config.yaml
encoder_drop_path: 0.05
encoder_kernel_size: 3
encoder_stem: "deep"
decoder_bias: "none"
residual_init: "none"
max_grad_norm: 1.0
Rows from block 2 of the text decoder, named by matrix and row number. Rows with one number belong to one attention dimension. Each number is 50 + 10 x the weight over its row's rms, rounded and kept within 0 to 99. All counts start at 0. After the name is the row's rms in percent of the matrix's.
# v: attention value (decoder.blocks.2.attn.v.weight, 256x256), inputs 0-85
# proj: attention output (decoder.blocks.2.attn.proj.weight, 256x256, transposed), outputs 0-85
v.142 080:54 46 50 53 42 51 45 38 61 51 36 53 43 33 36 46 49 66 49 43 37 44 59 63 36 42 38 50 63 51 43 57 44 41 49 50 58 45 46 57 42 50 53 44 49 69 48 68 57 68 76 39 42 46 40 32 44 33 58 51 51 46 51 45 41 36 53 64 53 54 49 59 33 36 37 46 63 51 45 61 50 55 49 50 43 48
proj.142 078:45 51 49 56 52 57 48 60 48 37 60 46 59 55 60 55 65 32 36 54 45 23 53 63 45 53 57 57 39 49 45 50 44 54 65 58 64 30 42 38 58 63 51 39 48 44 47 39 54 43 35 56 42 49 56 51 48 68 53 41 38 37 62 33 54 57 37 39 42 36 49 30 52 71 54 46 61 43 44 40 38 53 44 60 50 49
v.143 076:56 52 58 48 61 66 47 58 60 39 37 60 48 55 66 38 45 52 48 39 40 43 51 51 45 57 42 33 74 50 54 60 42 55 50 57 75 37 62 51 29 52 35 53 56 58 45 71 43 66 60 48 39 54 45 49 39 38 42 47 56 50 41 42 55 47 52 62 44 62 44 54 37 46 35 56 57 55 65 51 43 54 47 54 40 75
proj.143 073:29 43 33 46 42 39 46 48 43 39 49 52 50 57 49 60 65 37 28 57 53 32 47 48 46 57 69 43 38 34 72 39 45 29 47 52 56 50 65 62 50 46 45 44 45 55 51 41 50 65 55 71 55 50 58 44 57 51 58 38 42 56 61 38 54 47 55 41 72 43 51 32 50 47 68 55 44 57 43 47 58 47 48 63 46 61
v.144 078:46 50 60 51 53 55 64 63 63 59 53 59 55 58 31 53 50 42 43 41 46 52 63 37 53 44 60 50 48 62 48 61 49 58 55 54 63 36 54 42 55 53 43 62 64 59 37 45 42 28 52 53 45 64 55 29 68 39 52 49 57 49 68 55 46 43 45 56 42 64 50 43 68 46 56 48 64 56 35 38 30 58 49 46 45 46
proj.144 072:47 37 49 44 48 64 56 69 58 47 75 41 56 54 58 43 52 52 58 37 63 54 40 62 67 60 56 51 54 61 34 59 60 56 36 29 64 60 66 51 61 59 57 51 57 48 67 32 50 44 42 56 53 36 24 62 52 45 48 59 29 67 44 48 63 45 57 46 42 63 62 69 58 50 53 60 46 55 65 62 57 61 57 44 49 49
v.145 093:57 64 40 65 51 60 57 58 45 56 44 46 52 41 47 58 50 65 54 44 42 42 55 66 45 29 20 57 51 29 45 33 62 56 65 59 44 32 54 50 57 50 46 56 46 54 48 69 49 38 58 42 64 50 48 36 43 46 44 73 48 34 54 50 46 48 59 48 43 31 49 49 56 46 40 63 54 48 65 43 59 44 59 57 44 60
proj.145 090:40 61 48 39 58 44 38 58 38 40 47 52 66 51 50 38 37 40 41 48 54 39 23 57 53 44 58 54 45 42 49 65 52 60 70 64 42 53 48 51 49 39 40 63 61 37 46 42 43 59 40 32 44 48 54 52 55 44 53 49 45 48 37 44 50 61 37 41 49 34 47 28 39 63 58 44 51 58 43 72 38 58 36 50 43 50
v.146 086:51 44 55 40 50 37 55 55 52 47 48 44 53 44 51 35 56 27 30 57 58 57 55 35 65 65 61 45 52 58 59 44 42 46 39 38 35 54 55 26 45 46 41 57 53 51 59 35 47 43 43 56 32 65 51 47 48 43 41 51 57 48 70 34 60 52 54 50 49 43 36 44 66 58 60 48 45 38 45 38 32 69 46 60 49 30
proj.146 086:65 36 55 52 41 43 72 50 51 50 38 49 42 64 48 68 60 62 71 53 50 49 62 46 56 39 70 60 51 48 56 50 44 58 42 52 62 63 56 50 48 66 63 35 45 54 64 53 53 40 55 41 61 38 51 54 55 58 52 45 66 64 44 56 46 25 60 56 57 62 62 49 49 64 62 48 50 57 42 59 57 49 56 41 48 62
v.147 074:43 46 40 46 50 51 43 44 80 48 59 38 48 50 48 71 54 53 56 49 52 43 52 65 67 47 60 54 45 49 41 61 50 44 59 64 63 64 49 57 52 40 49 49 45 48 65 41 60 40 45 39 47 38 49 53 38 42 44 52 71 52 44 43 43 50 45 38 50 52 64 61 53 43 54 56 27 64 39 47 44 68 43 43 59 33
proj.147 079:44 57 45 53 54 64 59 59 48 39 33 63 47 52 55 56 49 44 68 45 54 47 54 52 42 68 41 53 53 34 40 36 52 60 54 53 53 56 32 45 59 43 61 51 49 50 51 45 52 68 58 53 40 45 50 69 35 18 48 54 45 68 47 52 38 40 55 61 69 41 53 41 59 43 36 54 54 28 44 44 53 44 39 40 61 33
v.148 070:59 48 60 45 34 49 48 62 39 49 65 69 35 59 22 62 52 43 44 53 54 60 52 50 47 56 40 70 47 53 41 68 57 43 29 31 37 52 52 41 49 50 48 20 57 58 33 52 53 54 33 61 54 44 61 44 64 46 54 61 61 58 36 49 59 52 43 40 60 52 49 26 56 51 48 49 38 46 55 39 47 46 56 41 59 55
proj.148 069:50 50 61 45 54 48 55 62 59 40 40 60 43 58 58 34 56 58 41 45 42 45 29 52 56 66 49 52 56 56 48 53 53 55 57 47 37 46 40 58 44 39 51 68 52 43 39 50 68 41 67 45 57 43 41 39 34 34 49 51 34 66 49 54 50 49 59 44 43 46 58 59 53 64 54 54 48 47 56 57 53 51 32 57 55 41
v.149 072:59 52 54 47 74 68 42 56 53 53 66 43 51 42 53 32 53 53 47 43 52 48 44 65 39 51 19 54 46 36 42 36 55 43 43 41 64 35 54 62 58 55 56 45 27 51 31 62 49 50 53 56 39 63 67 57 56 41 54 53 43 43 45 43 58 47 68 52 37 35 62 39 48 62 37 61 63 43 70 54 63 40 32 56 49 56
proj.149 072:45 43 44 44 50 41 48 43 56 51 64 60 46 55 42 42 42 55 41 52 46 53 50 51 65 49 62 55 51 64 42 57 51 30 43 56 52 46 66 51 29 39 53 47 49 46 55 51 41 59 58 39 33 39 52 57 63 70 49 54 52 51 53 51 57 67 36 38 61 45 53 37 42 55 67 55 45 47 60 61 41 55 61 76 30 53
v.150 073:45 43 46 48 41 36 48 43 72 62 56 37 49 64 48 43 49 58 57 44 51 37 42 61 48 51 70 49 40 53 51 56 40 62 65 44 72 55 42 58 43 54 57 53 51 56 68 58 42 62 48 44 31 40 36 72 53 51 49 75 41 71 33 50 39 42 52 49 41 44 57 51 34 49 49 59 49 33 48 51 43 42 46 63 48 57
proj.150 072:56 31 41 62 60 53 45 57 38 58 21 57 44 46 40 72 57 67 62 38 52 54 61 45 49 52 57 42 47 60 52 44 48 50 30 37 55 41 36 60 55 61 48 52 49 36 70 25 69 57 45 55 59 53 50 49 39 47 49 67 50 44 51 54 47 58 42 56 55 48 47 53 54 45 47 39 40 44 48 36 38 59 44 40 68 53
v.151 080:75 56 46 51 56 56 48 43 52 54 45 47 51 60 57 74 36 63 70 44 39 39 40 64 38 34 38 35 46 31 54 43 49 74 59 54 41 47 47 60 53 43 66 56 40 66 46 55 56 39 65 31 67 53 45 45 61 47 43 56 36 48 46 68 56 53 56 45 52 46 39 69 45 43 45 50 54 49 69 45 59 50 52 54 50 63
proj.151 080:50 62 43 55 49 61 43 53 42 43 63 40 51 58 62 46 40 31 51 41 50 54 45 54 44 55 44 41 47 58 32 60 63 44 63 68 56 37 42 42 62 47 52 65 54 48 58 38 44 52 27 54 61 55 53 36 46 46 38 66 35 37 49 55 56 57 47 55 34 38 47 36 43 47 46 43 58 41 58 66 42 64 48 53 37 46
v.152 074:60 40 50 75 52 32 33 39 25 68 44 53 37 60 71 47 43 33 49 33 42 46 49 61 52 37 44 60 57 64 52 48 46 57 48 51 59 53 51 57 47 45 60 51 46 50 41 52 48 62 53 43 53 55 44 61 40 58 42 53 46 55 41 68 54 40 48 61 53 54 57 56 53 66 42 57 65 57 40 42 48 35 48 52 62 30
proj.152 069:42 44 37 51 58 38 53 38 56 53 60 49 55 63 66 42 61 60 41 71 47 45 44 48 50 50 61 51 41 48 54 53 35 37 44 42 38 36 65 52 52 57 60 42 51 45 48 57 49 45 47 45 51 42 50 41 47 65 58 56 67 45 49 29 59 58 53 48 69 40 31 49 37 42 49 69 57 69 52 67 64 34 57 42 56 42
v.153 081:46 39 64 45 40 49 55 55 58 40 62 61 48 47 66 39 66 46 51 62 43 47 57 43 47 60 67 68 54 55 61 41 45 48 41 40 58 52 50 43 48 47 35 56 59 48 40 41 34 47 47 59 37 45 41 61 37 58 48 46 47 60 60 33 35 47 57 47 39 59 49 46 33 57 50 40 56 42 41 42 49 51 48 50 52 61
proj.153 080:30 43 59 45 61 38 65 35 59 60 58 58 37 44 52 48 49 70 38 42 53 53 63 37 53 36 66 63 36 51 59 58 46 43 43 48 54 52 62 55 34 53 53 44 52 45 55 55 29 58 60 61 67 46 58 54 58 66 60 59 52 49 36 57 50 56 54 41 66 43 42 44 62 47 66 46 45 56 53 59 45 42 56 57 61 63
v.154 076:56 78 45 53 49 41 44 49 48 35 51 49 55 32 42 51 54 59 66 50 43 53 39 47 58 65 30 57 41 37 43 45 51 61 55 53 51 44 37 55 63 54 70 58 56 49 43 58 63 38 50 35 53 41 50 46 51 37 47 43 52 50 43 65 53 64 45 46 61 54 43 27 62 58 31 52 49 48 64 58 73 50 43 46 44 59
proj.154 075:42 55 43 66 40 39 43 45 44 44 59 47 59 57 60 34 44 37 42 62 47 36 35 45 37 41 46 49 41 48 33 60 44 56 56 64 45 42 37 53 66 42 47 56 61 54 59 47 39 52 66 42 47 54 52 50 38 36 41 44 54 46 48 50 46 56 46 37 38 40 46 44 44 51 51 44 64 53 47 56 45 64 47 39 36 31
v.155 076:56 65 53 59 58 44 54 44 60 64 41 58 61 60 61 55 52 40 58 56 43 44 52 52 50 37 61 60 54 33 48 57 32 52 37 51 44 37 43 61 41 48 63 41 45 53 63 41 55 50 53 41 33 33 48 50 34 58 40 58 66 39 41 42 56 56 48 53 50 34 51 54 56 44 59 42 49 33 56 57 33 25 44 65 39 51
proj.155 071:49 50 27 50 60 65 47 48 29 50 45 43 58 37 43 47 67 43 56 38 55 61 51 48 44 43 28 44 43 69 65 46 58 50 51 51 47 33 30 35 63 41 38 65 45 52 56 57 49 54 43 34 53 49 56 34 72 65 39 43 33 43 50 49 54 47 34 52 47 56 52 52 71 45 26 44 46 48 38 50 53 52 56 42 33 35
v.156 094:59 59 56 57 50 54 62 43 57 32 51 57 57 45 32 58 50 63 67 32 55 57 46 66 45 47 39 45 43 43 42 59 53 50 47 54 57 51 52 61 62 42 76 60 44 53 46 76 64 51 71 40 70 50 40 46 52 51 42 65 32 49 31 71 46 47 57 41 57 54 46 63 56 49 48 56 45 55 79 57 65 41 44 36 57 75
proj.156 097:44 71 61 45 53 55 53 52 46 58 40 49 53 57 56 40 38 34 49 49 39 32 35 51 52 65 38 41 64 46 45 54 73 60 63 54 37 50 40 49 65 52 48 62 63 57 44 34 47 69 38 52 34 52 54 64 29 44 60 56 32 49 46 56 53 64 38 53 36 36 43 43 41 51 54 47 56 57 61 44 52 70 36 62 36 30
v.157 078:35 56 51 47 54 49 65 57 49 42 72 40 44 48 67 65 50 55 48 57 44 36 52 55 55 46 70 51 56 48 54 63 37 64 35 57 50 57 60 46 48 42 49 43 44 44 76 38 63 52 33 46 44 46 58 68 60 48 53 59 47 60 57 36 52 41 52 50 59 53 52 46 29 41 53 57 49 48 52 47 50 47 55 65 63 59
proj.157 064:57 46 45 49 44 62 60 61 53 54 49 45 48 48 41 44 48 45 51 47 51 47 66 57 36 47 27 42 58 42 60 52 60 39 38 42 40 50 46 59 45 54 65 66 48 58 45 53 67 29 41 30 54 59 32 56 25 36 54 43 40 50 56 49 30 39 60 35 52 49 38 61 65 48 32 62 33 37 46 53 57 41 41 54 60 48
v.158 086:55 36 48 38 37 58 51 65 48 52 65 47 43 54 49 53 38 40 42 58 70 42 70 40 53 47 77 56 48 49 58 40 37 35 38 45 50 49 54 44 55 73 27 41 56 52 70 54 42 52 41 68 52 50 48 52 56 52 50 40 64 48 53 40 54 57 50 45 56 53 55 33 51 53 42 53 42 40 20 46 31 58 55 43 54 34
proj.158 094:67 41 52 58 51 34 52 56 59 46 60 45 52 43 49 51 48 60 60 45 58 75 60 39 50 56 55 59 58 55 39 47 40 43 40 62 65 50 58 42 37 63 57 55 32 59 52 43 66 57 54 44 64 43 42 54 64 60 52 47 69 47 41 57 52 44 62 52 43 73 59 65 47 57 57 46 50 40 52 51 50 40 49 43 52 66
v.159 072:66 39 52 61 41 47 41 52 28 51 45 51 51 31 52 69 56 59 66 53 53 56 47 64 49 59 34 48 46 34 60 52 45 45 47 54 47 69 57 49 53 48 43 45 57 30 56 33 56 57 38 49 54 42 47 39 50 51 47 55 69 48 50 43 72 56 55 50 38 37 48 51 49 61 47 48 53 61 45 61 47 45 46 68 55 48
proj.159 072:33 51 37 51 53 48 51 71 58 44 46 42 45 47 57 57 56 42 30 55 46 56 49 49 60 35 63 61 31 46 43 59 56 35 62 58 44 38 38 56 47 47 27 46 50 59 48 62 52 36 58 42 44 57 54 51 52 53 47 46 60 56 44 44 31 52 63 39 58 52 55 55 42 46 53 50 33 43 38 59 40 43 63 56 58 72
v.160 114:39 50 50 63 46 40 35 57 55 55 32 53 55 63 35 38 42 65 50 37 20 61 39 45 54 44 31 47 62 68 43 45 44 39 43 48 49 53 48 72 40 43 51 58 48 52 44 67 50 58 64 49 50 45 40 45 44 37 47 56 23 45 49 59 53 41 49 52 56 60 45 58 43 51 28 53 45 60 75 64 54 55 53 51 62 62
proj.160 119:44 55 55 46 59 55 59 53 43 47 66 52 60 48 52 45 49 32 46 54 54 39 44 58 38 65 62 57 34 44 56 57 72 57 51 58 51 50 63 37 61 46 38 43 68 43 60 33 35 56 44 59 39 65 52 49 54 53 71 58 58 59 54 56 56 78 35 55 26 30 54 33 53 48 61 44 52 60 40 56 44 54 52 53 52 38
v.161 115:55 50 32 41 54 55 58 40 44 50 52 48 42 35 59 62 50 39 41 62 66 32 66 47 54 49 58 46 24 29 54 58 42 71 56 47 50 44 52 41 68 59 43 32 47 48 60 36 34 45 29 54 49 61 53 50 63 67 55 47 68 60 51 45 48 50 44 47 53 34 53 32 47 51 64 63 72 39 32 41 42 56 45 49 38 45
proj.161 114:50 42 44 39 37 58 50 51 54 65 44 52 42 45 46 59 58 65 52 40 55 65 58 52 50 40 48 46 60 64 47 47 44 43 40 39 50 54 49 58 30 57 44 67 29 48 51 51 67 37 56 44 60 42 44 52 51 63 38 50 49 39 43 44 43 32 61 45 49 63 50 51 39 44 40 45 41 43 64 49 50 42 54 38 48 72
v.162 070:59 51 39 30 38 59 67 43 50 33 54 64 52 44 42 35 58 52 33 56 44 52 54 28 50 46 71 45 54 70 32 52 52 43 56 46 58 39 51 58 48 46 46 58 46 58 55 28 63 43 44 35 43 43 54 77 47 41 42 42 45 37 43 46 47 57 60 51 57 57 51 42 32 49 57 50 45 44 48 51 52 42 51 40 49 39
proj.162 068:58 36 59 47 31 59 48 61 63 70 45 29 51 49 55 65 38 48 70 52 36 63 56 55 68 29 44 51 43 57 66 25 46 46 50 46 44 47 61 49 52 32 54 62 52 57 58 75 37 65 60 36 53 36 60 53 53 50 40 75 49 61 45 51 57 44 41 47 43 38 48 33 62 47 52 54 45 58 54 44 46 49 46 60 53 58
v.163 084:52 50 56 52 35 40 44 63 55 37 46 44 64 69 51 63 44 30 59 34 52 41 46 42 56 47 73 56 61 48 44 53 42 36 40 45 57 36 47 70 43 38 44 78 65 39 54 39 48 45 65 55 37 55 50 50 61 61 51 35 56 46 49 57 51 34 39 14 45 52 54 58 58 59 49 50 55 38 44 62 56 48 55 56 62 38
proj.163 081:42 60 64 60 38 58 38 42 47 50 45 27 36 50 56 49 42 53 30 60 63 64 53 56 68 52 50 46 62 67 51 48 43 46 38 46 43 52 37 45 42 75 51 43 51 42 36 40 50 49 56 69 71 66 47 49 60 27 57 70 34 58 58 63 61 37 55 68 41 55 44 49 57 40 18 62 49 44 57 54 44 47 31 33 66 45
v.164 109:57 42 47 43 35 47 64 51 52 53 63 74 58 35 64 65 47 29 53 54 79 29 71 45 47 55 59 57 32 37 49 57 43 60 49 46 52 48 52 38 76 63 47 48 30 44 49 49 40 41 28 60 51 45 52 58 59 59 53 40 63 50 43 35 46 56 38 51 55 46 56 47 48 60 75 52 56 44 29 48 57 49 52 42 32 55
proj.164 111:51 51 51 54 35 57 54 59 51 57 49 38 35 46 60 57 55 75 53 43 49 65 58 61 57 34 41 48 63 64 53 48 43 45 42 38 49 48 41 65 44 54 59 55 37 47 47 51 62 55 61 47 55 40 36 44 48 47 41 46 42 55 58 47 47 24 53 49 49 65 57 46 37 55 30 54 32 34 51 44 57 50 43 54 52 65
v.165 093:57 48 52 48 55 44 65 45 48 54 62 58 42 54 61 53 48 51 37 65 50 28 58 51 55 48 54 52 33 33 65 52 44 68 54 51 37 48 55 29 40 53 45 28 47 53 49 55 41 63 35 55 58 48 47 57 47 41 60 52 68 43 50 30 51 60 44 52 54 34 52 42 49 49 63 38 46 52 48 29 58 44 43 66 31 64
proj.165 088:43 51 46 55 38 52 41 75 53 44 35 66 59 49 37 66 60 59 58 43 59 52 60 42 31 45 53 49 55 58 45 59 61 38 53 40 58 39 38 64 41 53 57 51 39 34 49 60 57 32 46 37 57 45 41 44 52 59 48 36 51 43 46 43 39 38 70 40 67 54 44 50 40 73 43 59 71 45 58 42 45 58 37 48 61 50
v.166 124:54 54 52 40 58 49 61 44 43 43 60 62 58 33 61 67 61 40 36 63 69 40 56 47 47 52 55 53 36 21 56 48 58 56 59 47 47 52 63 42 67 62 42 40 56 64 56 36 38 59 34 58 51 45 48 51 54 60 61 48 77 48 51 49 41 58 45 44 49 32 52 29 49 49 75 57 51 46 30 46 50 40 52 41 34 47
proj.166 132:53 43 46 46 39 50 43 52 52 62 42 52 48 53 44 62 46 54 59 47 44 62 53 60 51 33 45 51 71 56 36 51 39 31 39 40 58 48 46 59 47 48 51 58 40 47 47 60 64 51 59 36 67 44 42 40 39 60 34 42 42 46 42 46 39 22 62 48 70 64 57 58 40 56 35 46 53 40 64 51 56 44 41 44 55 57
v.167 125:46 53 58 56 54 44 35 59 57 59 42 46 50 66 36 39 35 60 53 35 20 69 41 54 52 48 30 44 61 71 43 46 50 42 53 51 49 50 48 71 38 37 61 58 43 43 44 53 61 63 64 40 48 43 52 44 28 46 48 53 39 48 47 50 46 42 55 48 51 62 48 73 53 48 25 50 43 60 81 55 52 53 42 51 71 57
proj.167 132:45 59 59 59 63 52 53 43 45 48 58 49 47 51 56 41 44 38 47 59 62 32 41 47 54 61 60 56 42 38 49 53 53 71 61 57 45 46 55 32 62 49 47 43 65 64 65 48 18 48 36 65 43 64 55 53 57 48 59 55 49 53 47 59 52 68 34 60 42 34 41 33 46 48 75 46 54 49 41 55 36 51 48 59 45 40
v.168 069:46 53 31 58 50 42 44 45 54 69 51 42 51 58 40 47 51 61 45 43 57 54 39 67 49 55 52 39 67 44 47 68 43 47 43 54 55 57 60 49 41 40 43 48 51 39 44 56 60 51 44 50 47 47 45 46 46 53 54 58 60 51 40 60 48 45 67 57 39 63 43 64 58 38 51 38 55 46 61 57 76 36 55 52 38 49
proj.168 073:59 60 52 50 41 35 42 58 65 52 57 36 49 49 65 53 47 40 61 49 53 63 44 45 56 53 43 62 75 63 58 60 46 50 54 49 61 33 42 57 33 53 33 32 51 33 64 60 41 40 41 40 47 46 62 59 56 45 40 40 49 52 61 67 36 39 61 54 51 43 55 46 41 69 52 44 57 47 54 46 34 31 40 44 52 53
v.169 089:36 48 46 60 43 47 35 37 57 47 51 33 50 66 33 49 56 56 63 41 29 66 47 53 46 48 50 41 68 72 45 53 45 24 43 61 56 58 39 60 43 47 50 65 56 54 57 64 55 55 67 44 44 57 50 31 56 42 48 46 24 57 44 52 43 53 58 41 50 61 47 56 47 31 37 42 40 73 61 58 45 59 55 42 59 40
proj.169 087:48 52 59 61 55 44 50 54 43 48 75 45 40 49 51 53 53 36 39 52 53 43 47 48 63 68 56 45 30 32 59 53 68 53 36 59 42 46 55 39 48 57 53 38 57 45 50 51 40 58 42 62 45 60 48 63 61 28 65 51 44 48 55 57 57 77 36 61 36 34 52 46 63 42 59 51 52 57 47 49 57 51 48 62 40 41
v.170 089:61 32 58 36 49 49 47 52 49 60 54 52 66 40 56 53 47 54 53 52 70 49 71 68 57 50 58 54 50 24 55 53 62 61 38 50 40 44 51 41 50 67 51 38 52 55 52 30 46 48 38 46 48 52 58 68 67 64 44 42 58 46 50 51 50 57 42 46 40 35 57 41 42 47 72 66 53 25 37 44 47 40 43 51 49 62
proj.170 093:60 55 40 44 40 50 45 55 45 54 31 54 47 50 51 56 43 62 52 43 55 67 52 43 41 18 55 50 75 72 45 34 38 41 38 38 66 58 47 64 43 49 51 50 56 55 48 57 60 47 51 37 52 40 38 41 41 45 35 46 59 44 39 38 44 28 49 47 47 74 59 52 56 47 36 36 49 50 43 42 56 41 54 36 34 50
v.171 073:42 46 53 43 46 61 47 63 44 60 50 31 42 55 39 32 41 45 52 45 58 46 43 67 49 60 37 51 45 45 54 39 56 28 26 50 51 60 52 63 50 34 55 80 43 47 44 29 28 78 48 44 43 47 61 57 36 48 41 36 47 41 52 65 45 52 43 45 39 48 46 70 48 49 49 50 48 46 39 62 55 56 29 44 55 49
proj.171 073:47 45 58 65 42 53 43 32 56 45 44 45 22 50 60 51 54 59 43 51 41 68 59 51 69 70 64 42 44 49 62 63 51 54 29 52 47 34 63 42 40 62 58 29 56 51 44 50 56 45 47 71 56 66 53 62 41 33 58 49 60 57 56 64 52 40 60 52 44 43 54 62 62 52 35 52 65 49 67 43 58 71 44 67 49 48
v.172 088:51 49 40 60 50 56 58 56 49 42 53 75 59 45 52 57 57 61 43 60 51 43 59 26 54 54 64 54 38 64 33 63 33 34 56 48 64 45 46 36 64 41 43 45 55 26 56 31 44 34 37 55 44 64 34 27 50 52 52 37 56 37 52 48 48 57 60 62 55 61 59 52 63 52 46 51 49 61 63 57 42 48 59 52 57 38
proj.172 077:41 38 71 40 51 52 45 41 55 54 58 59 53 47 61 37 40 48 55 54 43 58 42 58 50 47 39 41 48 46 72 36 56 38 49 33 44 59 52 47 48 47 43 59 42 61 39 42 29 70 47 46 54 42 53 58 49 56 47 55 59 52 67 51 50 53 35 40 31 41 48 38 40 54 52 55 43 34 48 49 38 42 49 41 49 70
v.173 080:35 69 47 51 53 47 33 60 51 49 42 35 38 65 35 28 53 57 53 51 56 73 42 43 53 51 55 41 54 67 36 54 37 42 28 61 38 44 62 57 64 56 52 73 53 64 36 51 56 53 55 55 37 49 52 51 37 36 46 41 34 48 56 40 51 39 49 38 41 45 45 53 53 34 49 33 54 57 66 63 48 34 32 46 48 31
proj.173 078:61 60 55 67 49 53 41 41 48 45 65 40 48 56 55 46 42 55 29 39 29 47 75 56 62 64 34 64 46 45 72 64 42 43 46 69 50 29 39 42 55 40 58 38 46 41 47 48 56 58 51 46 27 51 43 49 36 18 65 40 45 46 60 68 66 54 51 54 37 36 38 58 49 62 42 59 63 42 59 53 52 57 42 59 44 47
v.174 135:52 52 54 63 52 36 36 52 56 60 52 44 45 65 43 43 50 65 36 37 27 58 41 53 46 48 44 48 58 64 39 47 46 36 50 42 40 50 37 73 34 49 64 52 57 47 43 61 47 65 66 48 41 53 51 51 33 37 56 59 23 46 51 55 53 41 58 63 48 63 45 63 43 48 20 48 36 58 78 49 61 55 45 48 59 49
proj.174 140:47 57 49 43 57 51 51 50 46 45 55 58 55 53 49 38 43 34 58 56 52 38 40 37 49 61 57 53 36 37 51 62 59 71 55 61 51 57 56 34 60 49 48 44 61 48 62 33 28 41 38 54 40 52 65 38 51 51 63 52 60 46 54 57 48 72 38 49 39 28 47 51 56 44 73 47 58 57 44 59 43 57 50 54 42 28
v.175 083:40 51 55 56 53 52 43 49 56 58 53 40 42 61 42 37 46 40 64 66 48 67 48 46 49 55 61 34 43 62 49 53 52 43 38 56 44 45 44 69 44 55 48 80 60 66 55 42 51 49 39 39 44 53 64 50 40 55 57 51 26 46 37 57 39 57 44 37 46 55 36 53 44 52 43 59 46 53 54 59 51 64 44 49 60 44
proj.175 078:38 56 57 65 47 44 40 42 41 41 57 46 37 57 49 63 45 56 44 55 56 69 53 67 67 67 47 55 50 49 50 56 52 55 39 48 51 46 40 32 52 52 52 36 44 50 41 55 40 55 70 76 39 66 38 39 46 35 70 59 48 50 54 63 57 50 57 50 56 56 38 53 61 47 30 59 37 37 55 45 52 38 60 56 51 51
v.176 117:52 50 58 54 57 41 55 39 45 85 53 41 35 48 48 60 48 57 61 65 37 52 46 66 42 48 37 48 38 45 50 52 51 51 53 52 31 51 53 45 49 54 46 46 51 73 45 55 52 64 42 64 67 51 54 53 50 52 44 51 62 40 55 26 59 48 60 53 41 36 52 57 41 47 51 54 40 51 55 40 60 35 49 63 46 64
proj.176 091:54 49 46 45 56 49 52 56 64 48 24 57 69 44 45 47 52 36 52 64 51 49 48 34 44 28 60 55 36 45 40 48 37 38 62 47 64 44 43 47 48 36 38 57 59 43 50 56 62 37 37 42 42 39 50 51 52 64 47 46 50 50 37 60 43 46 49 35 65 54 48 58 54 63 52 47 56 52 39 49 68 65 54 57 37 34
v.177 100:77 66 74 51 48 62 34 55 47 35 43 31 60 35 59 51 57 72 75 34 65 43 47 63 46 40 42 61 47 40 48 40 51 38 56 47 56 41 40 54 28 58 53 48 48 30 59 32 50 55 61 41 35 46 56 42 40 58 44 49 49 44 66 52 48 63 41 38 42 49 42 53 52 48 47 46 64 18 54 27 56 49 43 52 45 39
proj.177 091:43 55 56 48 60 42 66 45 43 51 48 56 54 62 59 44 41 55 40 64 45 57 45 48 51 43 50 48 50 46 37 59 29 56 40 64 40 61 66 48 60 61 64 32 44 49 43 51 71 52 43 48 72 65 58 62 59 44 55 61 53 54 33 70 64 58 45 58 33 46 48 40 38 34 59 35 37 60 62 63 47 52 63 51 46 42
v.178 111:63 43 63 52 45 55 28 52 41 45 45 40 47 18 62 58 51 58 77 42 57 59 56 61 35 44 49 64 57 46 50 46 51 51 64 55 53 49 43 62 40 62 48 51 38 36 44 47 51 60 50 41 44 51 54 55 34 44 35 58 52 49 64 53 42 54 48 43 47 32 40 67 49 55 50 64 56 19 43 34 53 40 51 57 54 38
proj.178 098:40 58 49 34 70 31 70 50 42 46 50 50 57 59 46 34 39 48 34 57 51 68 36 42 70 57 44 51 45 58 47 52 38 50 43 71 33 62 49 47 51 46 55 49 50 57 45 49 65 53 46 44 40 51 67 55 62 57 53 58 53 43 31 63 49 53 47 68 42 62 34 39 52 56 59 43 46 67 56 61 59 46 65 48 44 46
v.179 086:57 62 57 48 48 47 50 53 51 61 41 39 49 37 46 45 59 52 68 53 57 38 38 73 33 55 42 57 62 40 48 41 54 50 51 53 44 66 41 64 51 64 60 55 56 48 58 44 41 58 60 47 60 50 53 36 44 54 49 58 47 33 71 41 53 61 48 45 33 35 40 51 38 46 41 58 54 37 44 39 76 46 41 54 49 47
proj.179 080:56 45 42 51 55 38 46 50 49 54 34 58 51 59 75 56 48 43 49 69 50 49 33 32 54 47 52 34 26 56 44 61 45 65 64 55 49 47 54 31 49 47 57 44 70 54 42 56 53 49 51 69 49 57 58 53 54 65 55 75 64 51 41 53 50 58 38 58 52 47 47 41 64 53 59 46 46 51 57 58 48 62 52 63 37 36
v.180 085:58 55 62 27 47 51 56 40 36 52 62 54 55 43 65 44 57 54 57 44 60 60 65 55 36 61 47 54 70 22 57 47 40 49 46 60 53 42 46 44 44 59 38 48 48 46 61 29 60 51 56 43 31 64 66 52 47 48 41 57 52 40 54 34 32 51 45 40 42 33 46 48 54 58 61 57 58 32 50 46 49 48 46 52 55 39
proj.180 080:42 50 54 48 55 34 55 43 53 43 57 56 43 51 34 60 51 59 47 48 54 51 47 41 36 57 47 51 35 40 31 32 44 60 53 52 41 64 50 50 43 49 50 41 40 54 37 36 62 50 48 49 63 32 61 50 49 46 48 44 61 46 45 52 46 62 44 48 48 57 51 49 59 43 47 45 48 53 35 53 61 57 42 50 56 45
v.181 093:26 42 53 56 43 43 66 45 53 57 47 41 40 62 43 53 48 48 40 56 51 51 61 62 61 72 50 27 36 49 57 55 53 50 54 43 44 56 55 47 67 42 42 46 50 61 54 66 46 42 41 70 54 43 53 65 60 47 61 38 60 59 38 37 58 48 71 62 44 46 54 44 48 51 57 46 51 70 41 61 40 43 59 51 33 56
proj.181 079:62 43 48 40 43 60 49 65 51 48 55 39 39 38 49 50 78 50 55 48 48 43 57 54 46 33 61 51 64 58 47 53 36 43 49 38 56 33 47 62 23 53 50 52 43 48 47 47 35 54 62 46 51 42 43 47 53 63 51 49 38 65 61 50 42 46 57 44 53 60 50 67 35 64 44 58 45 40 44 31 58 51 37 46 54 52